config.yaml
horizontal_flip: false
text_encoder_bias: "all"
muon_scale: "original"
adamw_lr_other_params: 0.0017
Rows from block 5 of the text encoder of a small contrastive image-text model, named by matrix and row number. Rows with one number belong to one neuron. Each number is 500 + 50 x the weight over its row's rms, rounded and kept within 0 to 999. All counts start at 0. Numbers have three digits each.
After each neuron's rows are labels from the 100 texts, of 14848, where the neuron reaches its highest value: "tokens" is the input token at the peak. Only what is clearly more common there than usual is listed. The data: scattered letters and digits in many colours.
# fc1: MLP up (text_encoder.blocks.5.mlp.fc1.weight, 512x128), inputs 86-127
# fc2: MLP down (text_encoder.blocks.5.mlp.fc2.weight, 128x512, transposed), outputs 86-127

fc1.436:685508501503417455492352518503497491487495535392500501540514498541484501501509493423500537491497519489501460518486498499410501
fc2.436:495534433223497455481505466578499503487498498499506499526491481496501575505523559500524499624498538471529408501462501612502482
tokens: "4"; "v"

fc1.28:392467519590483470474458498503498532500520512509572490515466548431430449509499541452594540498532512689512498500548502498485532
fc2.28:502499498500512491487537505503500517500776502500501501500503531395494509478493496503562494501452500507509487515472497485500501
tokens: "h"; "7"; "j"

fc1.474:607529467490498545487565428473438501479561684482499529465506493504500505496498526494556501386552520522425501497400362484474500
fc2.474:389551500500503499527532505500500485499517594489499611489472454532503525493495500300492619499502414433528500499513489500500474
tokens: " "

fc1.189:500500399456495507500644545650488530538440562499426451500505518504502453501500499489505455463499508481485504425509590639566500
fc2.189:500500500499911433500501500499500500500501499499409500501499539553500532501492500500507500501480411471500499499513508500500500
tokens: "t"

fc1.444:502600500500546500486503500499500474498507501500500500470601498501475500500560498504532500499447500500501500500543500500412500
fc2.444:503507718500496500499502560562500497500500499500501500499503501500500495498479494504500504500758496603501500501679500503500500
tokens: " "; "y"; "<end>"

fc1.92:620496464478559536501514458534509565538496422510421501563475497502491358539386534520453427524420501480509502470510517471541496
fc2.92:503501477521478468492568456494500515522490486512470499501497539507487444542468500534517491477492499484483484403501510392510501
tokens: "q"; "6"

fc1.169:500500500543500500500527392500500500367500584500500500500500500500605500377500459502500500312500500442500500500511500500500484
fc2.169:169500500500500500500500500500500500500500500500500500500500500500500500500500500500500500500500500500500500500500500500500500
tokens: "i"

fc1.210:500742500510497460500502499488465498506503524359498501552484471566497431571557500510493598504485534501593470439583486482507429
fc2.210:589557507408502467502477500783473499501511493479482380603502496497394514487505496468509510678503515556378498495524509520551485
tokens: "4"; ","

fc1.11:428456496497537482502524515497501475500657601510416519475559527472503450496507463468572415497514473467499501399346516410494521
fc2.11:487521502501600545509484500515434496502501526500463499498499500499403450498504500482497498496586299501504496454483499493509501
tokens: "2"; "z"

fc1.301:500500500500500500500497372413500500500500500500466500500500500500500500500499500529517500454500500500501477500500500221500500
fc2.301:500500500500501500500500500500501500499500500498500500501500500500500082495499500491500500501493483499499500493499500498500501
tokens: "t"; "g"

fc1.370:646546508521504564500504491450498500475531602419467511426495501609500572470632466489543466495602476473441514500292498499449537
fc2.370:495501498501624500496518503498500471493595613494493522499506500527495494509496500495496496563493440500503496432327500496501501
tokens: "2"; "z"

fc1.470:453502503391530499488552532470478503480558431500514523510465426526494474515495504532609497480466567608568543459471535434480496
fc2.470:474503523495555434510511501512452474521517507544497499479413498479453510504501500499572491408491465548492637475457499420488499
tokens: "n"; "a"; "l"; "g"

fc1.312:492481499516479478536525500419500494450498500382419486500466531559455413516578503613498458496493491480493512504499500499526531
fc2.312:449501501516498500500513497503499500502508535500475500566487500486496495504658502461498506467486501503500497499529505484445500
tokens: "y"

fc1.497:489502547502474487502527403479500500501509556494508501493396445471448533519447496496456395509607507490514506559533466415465487
fc2.497:499539497500500506477630472500726500498500500577500502509500487520513498535444506500497492580500515513497504493501497540500500
tokens: "a"; "n"; "z"

fc1.14:507513582529410419473498499410500502500486281432499499483500482505491486484479450440509564465643500502490454501438494415487406
fc2.14:490500500516492500501521588250503509500498488495502500500499570530497496498499493500502520524526503494496496605469500589504372
tokens: "0"; "p"

fc1.124:419503483462507520449480505470522501497497555480506489457505536482544470464473450514573474506523491598506529466419523472456501
fc2.124:502462506521550558545498534442494512464531584509495471499492486431507544538437499504499554517483498543510455504483540500501504
tokens: "e"; "z"

fc1.505:496485501551525519499507496490494511460548451509527524407493552417452426496502508448522522505488500716496496502458503504492502
fc2.505:500476504508630497499508496499500532505511500511602485499539499343475491494468500558544453620498501649502454495446479473492502
tokens: "h"; "7"

fc1.27:540358505525480511504514501497496513502484491493494500474518482503495520496501535500492435524629490435567425422518498503495506
fc2.27:516480502500500482500491491497500492500477469528500494499507517502499529501495491530496500487494503488495546500455500464502503
tokens: "<end>"; "y"

fc1.243:559570492483493507488522531461514509497544448394499560465491473509568501448578495510539418431538437511518502492289477528500551
fc2.243:454503524485666507519502551509500486497577638495477500546493526485488508464494501492502468451506356493518515474364502445484513
tokens: "2"; "z"

fc1.311:500500611250500500500500500425541500500500500433500501500500494500500601500654500500500583503500500436500500500555412500500436
fc2.311:499500500500500504498501498500500501499495518499500501500498499499501839494499500499500499502503500500500500501505501500500500
tokens: "c"

fc1.371:501424518531505489415507476556556499510621531500457500452499449500485508499425500405501500403492500563419549498435500473485517
fc2.371:497501505500493494507492499522493502490715482466507510511500411494500487497496500465487501675471500500476473500449334509500499
tokens: "e"

fc1.298:519448524614519462498592521444501464462453411550524529505486515643481458523463469506468423487466508556421497509561497490504504
fc2.298:503500500517542483487497500498546505497509436501475497496583486516330487536494462504452412563478543486487470498502513431538503
tokens: "a"; "d"; "n"

fc1.176:496546489506521376605457528631498499522510536486565495465497462552424504513591522460529699484538481566513480466533421422487489
fc2.176:475527500499500500551501495505499498497501502504536500457500506588501462502503498511520693500582498509516521501502499514555467
tokens: "<end>"

fc1.428:500500500612500500500498500499482508499497498500500500500501502465500500480685500437487589500467500500399500467500500481384426
fc2.428:703501500500500506500500500502501500500500500498500500501500500498500505498500500499502496500500500492499498500501500499498500
tokens: "d"

fc1.198:512498625501500388501470501423499509498501368500501500496499507501499475452473453502553614491593502489467467509447501500417285
fc2.198:498501500537502385456511564498501499499503418493499501502499494495563472500493500494504559503523500494375497530313552517498504
tokens: "0"; "p"

fc1.383:516483580543418424509508501529522481493487442408514522504499453573453550497513501520448486536467505557546450515518520581509482
fc2.383:498477519446446388511412501510499521509476498428471458634531525537461488455501496521466494550492493509497480484496586501497492
tokens: "4"; ","

fc1.91:504500511545455365499494499466480501497506316476499499554499515655443471497496509498510576445676501503463525504435499509508498
fc2.91:497504506536509489365490499485503502498512416544500502500501499341495498500485507500527505507512569438496534493501499543493502
tokens: "p"; "u"; "0"

fc1.190:501591512524496428555492469486500519470538533484478490501505417582507475493529499497533534424509485558448504447500409471499510
fc2.190:491500498507501487544502500503546504500513528508684524367503424491503495519511499500503499463537500508501466515654502449531500
tokens: " "

fc1.452:512493484526510492366532557506499532509373452480522476404510571458533440483638476460532442445517502540504512504579503506517433
fc2.452:626452510458531529535570495538446471499503514478501607499425500494464536500538504501456516475456507497537584510462505500502451
tokens: "e"; "t"

fc1.288:491481491522517540491501500555534487592499519474438502503483512508461495544491500482439479490515513499495489490498501479511392
fc2.288:517539538496480424385503493495463502500493569518501502519554510478484524568495499491279524494503580519509522497522495481509392
tokens: "l"; "o"

fc1.77:500388500500500500500192500500500500500500499500500500500498500500500500500500500500500500500500609500403500500500500500312500
fc2.77:499500500500500500500500500500500500500500499500500500502500500500500500500501500500500500500500500502499500500500500500500500
tokens: "n"; "d"; "w"; "l"

fc1.408:586603477497500312463500370500500525501499499499500500500500550498513500498496500531499500406429500500504649500358500553444500
fc2.408:500500500500500500500500500500500500342500644500500500500500500500500500500500500500500500500392500500500500500500500500500526
tokens: "n"; "a"; "l"

fc1.216:497468477455501449493451492518494511447493515520537502498364423529508446547550574460528524474443531545427489474648506503479536
fc2.216:503501456419469506469606498513497506483505498512507531595376500476503525557495495503636480527499557484398477459524490520501508
tokens: "n"; "y"

fc1.409:596500573524606500498590500389500500500500374500357535500500500556500500523483500500500500478460500518500500500500500307500500
fc2.409:499500500500498510496499939490500504500501499500500500504500499499500500499503500499500499501496501477501500500504508500503505
tokens: "q"; "f"

fc1.498:500500500500500300500500500500425500500500299500500500500500500500500500489500500500500484500500500500500500560500500500500500
fc2.498:500500500500500500068500500500500500500500500500500500500500500499500500500500500500500500500500500500500500500500500500500500
tokens: "0"; "p"; "u"

fc1.451:500500500500500500500492500500500500500485500553500603389452500493500500500416500500500500500466488500506807500500500500500482
fc2.451:500500500500500500500504500500500499500500496498500500499501498500500500500499500500499499500490500477497503501502499484502501
tokens: "e"

fc1.16:500428534572530500477553500573500500514587520515425500487594516546501500554500500478468477349471482510496621500505500472500444
fc2.16:508500681522500514502495503499500493500502492501500499500515502500499502501505500502482499518469303498496500492500499499500500
tokens: "a"; "n"; "w"

fc1.256:434479494542556558575524562535473499497558485438483509485545621467563402464572452468550496501497500530394491469549507546463498
fc2.256:607489492504510427486518501596406505515564489503493501422501486446458508492325555446545523501511464502495527452475510570501507
tokens: "e"; "l"

fc1.161:492504500507500488384513442502500500501501528493500499496555497502498479499487500498536500471500506501476481500539499336424503
fc2.161:497500498501501493437487543499509501499501494496503499505501499511500294490498442461500512500498483500507499498504500498499669
tokens: "t"

fc1.167:612430465517438463484503495430496501506515498534471500623534553507493627575435482495423447532564598485497528502514500468581565
fc2.167:512499492501487494475497517486500523499516415496500494512524500446500460524474500491500507503562495477491496445499482416500502
tokens: "f"; "q"

fc1.320:480554501504500492425521500441500529559491483488515503461498541475497542486496508506529497517417500605552432501495523501475465
fc2.320:279499500506500500495361526564496475500648508523497502500510643464500497498375500503515585496511501581500457519499499501500516
tokens: "h"

fc1.394:500492500500500339500391500432500500500500500500500497500573547476500435500500500382500500500500492500500500500443472527500500
fc2.394:498500351500500500501503500500500500500496500501501500499500404499500497500500500500501501500500500501495950501502500507500500
tokens: "5"; "s"

fc1.71:489524445468506461486575484581475491519476534516494489405517551536488496484549415414542517512544535555476543466534477506482483
fc2.71:514500500536495566500494515541492472498518503477504508451447446501457494498503495496451584502489500519382406541504484515533501
tokens: "a"

fc1.136:447499500513546516450497503461497556497532477568568505382505604426472508469547502499607501451503448619528501577541500505377501
fc2.136:503502504535515557476491503562501507500609508497618413351531582362499501475463500520514468500503494546521477500453497493557505
tokens: "h"; "7"

fc1.64:456483500500500500447500500238414500500500500500449500500500500319442421500500594537500500497500500500500500500500500480554500
fc2.64:115500501497500496498499500409502497500502497497500500504500499496496500497494500499501500499504498501498498500486500500498500
tokens: "t"

fc1.471:703500507499530486488489470500500503501522425503479488622506592495497554499499518503500494496504517561500497499474462494500533
fc2.471:623502431503495497437505500479500501496540505498488498566500493498498489503500504493500526502499500503488526468444501485499518
tokens: "q"; "f"; "w"

fc1.411:500500500500500500500500500491499500556500499500370500557500581377501500380481500513500441500471500500565558500500500576500500
fc2.411:504501500500500500500501500475500500500500500503500500500500499500500500511497500507501500500500500065514500500500500508500500
tokens: "x"; "y"

fc1.234:530466410494507488451443502514490580492496519477508498526507499540428503593478517524426496530445571476500493485509488322556531
fc2.234:506500463501507477500516548500489500499516433500499500500529500503500473530504500610518565497432500476494496487497505328504500
tokens: "f"

fc1.264:499501500500514492468494452462500539507504469492487501561444501516437308541354472510492441499553528498523554498500487503460522
fc2.264:496494494494527575490489501481499502499543496499489496504469432504511427500494503828499376502400496445535505527452502529588508
tokens: "t"; "x"

fc1.493:536520497500562495504368498459493475502385443505469449427489411410499526558492504503535502529492487492563350477541502524455450
fc2.493:489501493524503492500453501427427504500489493495478478500483489494466478500500500506515498693492473447651500384531502520498499
tokens: "5"; "s"

fc1.47:475447503500464556473512494477520500392421509508432517472531497514502466472474520510503437419423572440607436454602503559474495
fc2.47:525496500422505598498481500492465517557451479501495499501405500509527386476511534524565496503459631420497460499550500480499507
tokens: "d"; "a"

fc1.387:555424484500449505448500500507506521535552424492487570455556469516565464537516553489506496585585485279546499471524494495601499
fc2.387:555425496503458458500488507510514492500498489499476496495503499468474501491445565512502480545674477367512586502522500435418496
tokens: "<end>"; "y"

fc1.186:500500499474473474501509574500501503470458488487450499501499506436519513448502501467500499477507500500441487488510458605398477
fc2.186:263500499500583511500501468449492506495466562510491499473347434500436504596505513563490497507476501517489510502540495565490505
tokens: "c"

fc1.353:500577500500500500500500569432500576500500500500500500415500500432467500511500464443500500491489349500500521500500500500500468
fc2.353:498500500501501500500496500500500500702499499500500500502503499500500501499500500499502500501501499498504500480501500500500499
tokens: "5"; "s"

fc1.286:453452484554490557461485489573509501503484467530465494469505431496540538449560574532586491546520440522489582492361501497547481
fc2.286:519528494510520569481521502575459486501539490497500491463658602512599500459562497588397506496481462497508558509341525498502502
tokens: "g"; "n"

fc1.156:530433524522471474458485499468465495503491511510531502453484355519519504541550541500540511491629474309537460489460500535483506
fc2.156:478509501395470492479499513485488520487454544493493538503517446423522507492418509532527514522558522355532517458481496486506514
tokens: "<end>"; "3"; "9"

fc1.487:509499496541498480496479487444502495503501518500464506504411513457486482493520368450445481406450446453529541494516499514452524
fc2.487:488492498496647478465501494442501502500507559509524514502502512432501521490500476448498500498263435459523520508499499499526496
tokens: "i"

fc1.233:515495501490476471457497529497559574593498446483618494490510502496509440476545503538609495474549499513517499502500567366513449
fc2.233:510498521486613408500506568506501493542446562564503417535508487514480507437500471543501583441513499497494495512501569459514475
tokens: "l"; "t"

fc1.289:500507500609500500500500500500500500500500500483500500500465500571500467500500500500500500500500500449620500500443358500500500
fc2.289:500500500500500500501500500501500500500500500500500500500500500501500500498500500500500501500500500501501500500499500505500500
tokens: "d"; "n"; "a"

fc1.435:518501490544481524497419551500491499396474563512416500445441502637504403507484484478454507494447449492499509498445478585498510
fc2.435:515507494526430554486507388514435436474532511491454502506545501479464511519609491457345468503503488598584515501453457558516510
tokens: "l"; "n"

fc1.441:508503499586487583469492529418476504501527448527520484419508531522571527484508458388502500432637429508553506501537541437500522
fc2.441:503412497499499511491450506550509503483574489526504485452500508548512496493495497528493600542500458457480536542510488556499500
tokens: "w"

fc1.466:518500500563500446499487501498501563500496473499615415472484500490464499502496575461502508499499513625519423502499500500499507
fc2.466:508500500641502499499532593499500500500548484500495500501520510459498496500499500512499466501497504489498512815418500495500500
tokens: "h"; "7"

fc1.325:505518479369500372499500500498487500501498500489500576416499501504500429505356500500538500500500506499500383500490448501498455
fc2.325:500500500500499499499500500500499499499503500500500498500500500500331508500351500500500499500499500505497500499511500502500500
tokens: "x"; "y"; "t"

fc1.374:468544500502494489487502492424500504498424498411411496515517484487501710494511440481468452437517514484474500497538496505479473
fc2.374:428501504505511500498522500500489421491482497487499494501506504497525712497508481475501511497536496516498510482494494501481506
tokens: "c"

fc1.32:536436500523488457502555511500505500494529534487502489498510510534417381519530516490516508470485545471525503494473547463498517
fc2.32:522506499522443500509513483471475486493491543477447476490504563505494453459504472503493499491453555424487524493646500494500501
tokens: "d"

fc1.473:498498556539503465491451493527510532528541600493486439520459502543484419507558532531503478504505513503557538501417506494501458
fc2.473:497518500507504497461469498512546507491466470460518502499603524507531496551501487492493503636507492555526483498454504503508494
tokens: "a"; "n"

fc1.150:595502505500537547484500505433500499499494496511504507576548486495494497501496456505415499557504507528554500493502454343500506
fc2.150:695499508522497528471548514500504504500584503501504499620510495462353605497410528500514513416495502470501477470384508407502504
tokens: "f"; "6"

fc1.418:484501624600479394496518521378493542501489364459495512498500513490501497444498500507521578411602512483482505507377500460503334
fc2.418:471500498494517510498501500406500505500493333501500500508499571500496495526496501453504580496563500501476522506496464500522456
tokens: "0"

fc1.69:504474500500500500707499560500539500632500502598485500440426437504460500501586500502500536450499492455500476500500500500500417
fc2.69:499500500500499501520504501576500496500403500500499500500507501499496498489502499501499505516501499500501501500791500504499495
tokens: " "

fc1.356:500500500500500500500500500500500500500500500500433500500306513500500283500500500500500500500500500500500500500500500500500500
fc2.356:500500500499500498500499500500500500500500500500500500501500500503500500499500500507500500500500500500500500500498500500500500
tokens: "x"; "t"; "y"

fc1.316:580511500500500500500445500644575500500547500420500563500475500500500505500500529500500500500490492500500500500500500500500500
fc2.316:497500500496500500501500500500501500501502500501500500501500499499500496500500500500500500498500500502501500500508498499500501
tokens: "4"; ","; "b"

fc1.29:645458500544498498452497476495555521509503473510499502566514498494423507562378507477439411522506567515466494501482446357503540
fc2.29:607542477510496560477503503464507506498550418496504497500505492496506487507483502496471499498496459442490499317454491412567526
tokens: "f"; "q"

fc1.121:497498499480499520461499499403500500500370422489452500498489492493497500521474517541488408549530607401517588500494498524523502
fc2.121:491501496495489463495499504500497500483480501496494499671497331482498494502484500807503498511511508489497494572484498496499518
tokens: "<end>"; "9"; "3"; "y"

fc1.342:417567526529498500516555528519504486501492421440434470494493518515500624481529484393495440540483564483429453498618471520346472
fc2.342:373490499521517488489501495503499495407493512499527520498423469469425570493516501518504497507388473485461494498572501505484442
tokens: "c"

fc1.194:588453571518521482506485526494454524475498468571467538455508491616411438526534546462514488503399529475571509538391502506600477
fc2.194:494528477530465440501478501499500497501507437474496484396488553532369498493536482502462494411499477498490518500495519497506503
tokens: "d"; "a"

fc1.401:489500482495500493502491501476502499518518581500497502499433505381494520487540332369444499427429418500506574500523500512441501
fc2.401:408501443501630431494496548404557493496530524514485494510506505501507583499503433514306528477368460303497483465507495509501504
tokens: "i"; "1"

fc1.72:500500500500500500500500500425500437500500500500500465500465500427500500500500500500500473500500430466500500417500500500500500
fc2.72:480500500500500493504523500499500500500511499504500500500500497502500551499501500499500500511421500500501500500501500500500501
tokens: "i"; "1"

fc1.415:501492583549483495522515444493537500542415502556527463472457440538499526489470459591542512528652482485513508494569504461492479
fc2.415:488509501501454522397577494484514527560526504504549502500498520504572523463507443507412507566592493501448499565423468542501480
tokens: "l"

fc1.134:572499477500514580461517497466499508494498582476504519478422561692461513492489501497537498487526501476462518529357555511489560
fc2.134:497500499501523535498531486513500499500514569437498535503469498535501498568500500557502365507500494494499493327423501496505500
tokens: "2"; "z"

fc1.354:494500566500499645500440493500501500538500499441558476501500501493564499500496500500493501491499500572435560499492500500500407
fc2.354:500500500504500553498497502500408500499502495722500500500500500496499498500495500502374492502496496501500500502499499495499500
tokens: "h"; "7"

fc1.109:500500500502500339500499500501500534501564475500500500500497500500500500436500500500500408500500500521500534500499406500473500
fc2.109:487501500499500492497509500501501500500500500501500500501498500501499408508501500503501501500498506505500497500496502500503643
tokens: "n"; "a"

fc1.231:490499445500500499500520516490500500554478524507499501492506500447507500489514325338473505458474461489589507507509500595481504
fc2.231:454505488500597486501511521453500512506502523514485499503497570525508566385504499490434503552429497353489517483506499522501518
tokens: "i"

fc1.80:495500541500500500481468500409394546500500498501471500516500486511500500500500500502500499487420500519501407503499500500350329
fc2.80:501500536499500500499500557500500500500102791500501500501500388499500500500500499502500500500502500501501500502533500499500500
tokens: "a"; "d"

fc1.93:504500500497499390499501321500473439500499610493492500503500420504448544504500481570496501475538491375499500393506500499505503
fc2.93:499522500419500495500518500506500503501498494498498501499503496500500500500511500500518499862500500501495506506500502501500501
tokens: ","

fc1.22:498514477503501379461538511501501557593600525465501492494492519476502513469464275477454486474488489496504498527530493503448507
fc2.22:500507412597495503419485496503502497507504556485501500507529501483498525458495496364493503495392474459497499484507507486475720
tokens: "g"

fc1.209:512505655485500497456483507431459526536481389472359512501500580514495491522486500550428468461553576478500489501427476467485322
fc2.209:526504519530499500499504500473448490504526464471455494511561514461491507505434506474517501582764500501503500496512496505497418
tokens: "p"; "u"

fc1.163:491491511498500467451514521498484528529526499603446545487500454515426412548543563499608477484478559504492508472507505481508500
fc2.163:490585455477499504476505607474500501382505471451509509537489499502435500539545501497507519496500541589498427501525500505500485
tokens: "n"; "a"; "d"; "l"

fc1.152:555557500420464457510429498537553497497476565384479521627440474534468514461462500516500493487488508502511441500508499517437501
fc2.152:572453487367461386478498544619518495438475499516503513567540486447498544485574548495500576633489585510533483577544514499509507
tokens: "4"; "v"

fc1.139:440522490426501440500476502502518523542516482390493493460537616486449481499493481499368534413433508512497539502603497577516519
fc2.139:524471455510567565520448506483488474398422584472495488500498507464450379503419512453490483495409529514485508503682496514536507
tokens: "l"; "w"; "k"

fc1.20:498498502503463568502465481486500500510473371462481500520466467530560416578487484543499429609605430518507414500574560502487527
fc2.20:444420557500488499504492501524495622490492478538509495433501581623514501452494603500493514494441496495477546493507497534532498
tokens: "g"; "e"; "y"

fc1.131:503514568503500500496500492477500500500500500500500500495474500449500350354551500332500500500431500500500524538500500500380500
fc2.131:507500500504501485496490500499501500501512499501500500499501500503364500499494501508503490500502357499500498500495500492499500
tokens: "h"; "7"; "j"

fc1.406:483487499523437480485422505503485510407385500476472518607435513607514510475489540482372443488424485494491480489586487567529491
fc2.406:490502506500478544491479504480498499497494519480365503528502650526519545489588516473419455450437553462541422500680500492500502
tokens: "w"; "y"

fc1.479:500502500559514503498463499558519500500494455424484500495505470447475588509379614498503474540497491523523527500499502520390499
fc2.479:494503500500500509499473500410500497500240480500501500500474492487500491532499500499501503513510499501503500340503500686502485
tokens: "5"; "s"

fc1.213:496498468509499492476437498392500507490501519483460500498382500440477506490492349429448500411409452415501541500510503542500500
fc2.213:345540501516513498501447500450503495500521569518513499502502514501480521485410483510491502490342490497499500504513499487505502
tokens: "i"; "1"

fc1.500:579567496422511481501415499561500590497468486498463507632539447452512424501404558526494557457511445486466433508499502502348503
fc2.500:500524504313461489495530498739501498391460541483583504629487458502565508497511528516506497479503445500618450500479500533466472
tokens: ","; "v"

fc1.347:514529521499491495503492473472449500505526592497499535494436498468503510499446473511502500454509528458471500488545528429514494
fc2.347:499500500500498501500513502477503492497499503501557500500500387499505504500325503355541500495505484502502500500493498507498500
tokens: "n"; "a"

fc1.503:489499500517500500595500499500500500501500532498500533446499501502497446494485526541500497500516502470499579470503499500499499
fc2.503:498500500499499496502499501500500500500502480500499499499498498465500504500499501660499500498502503499501498496527499493698522
tokens: " "; "<end>"

fc1.271:502500478580501576501417530368500442502476486497349498491499395441519489497461488482532479620496485509516506455499456505483428
fc2.271:636501500507501499533501501500500502500487496493478447501496485499500500756503539499500516501491500499579501476508557520519491
tokens: "5"; "s"

fc1.422:429545495474500555476471506401494542500465505516559507428444365409516481549535540489651510493495517548434461506533517495503509
fc2.422:505494577497499501631402443514500473520430428502506544540500481508508506534500490497500501492544504597493462498469474500510458
tokens: "w"; "y"

fc1.483:500500500500500500500290500437500500500383500500500500500329500500608403505500500500500477500500500500500500500440500500324500
fc2.483:500500500682499500500500502502500499500500500596500501500503500500500479497500500500500502502499500501503500504500500501500498
tokens: "x"; "t"; "y"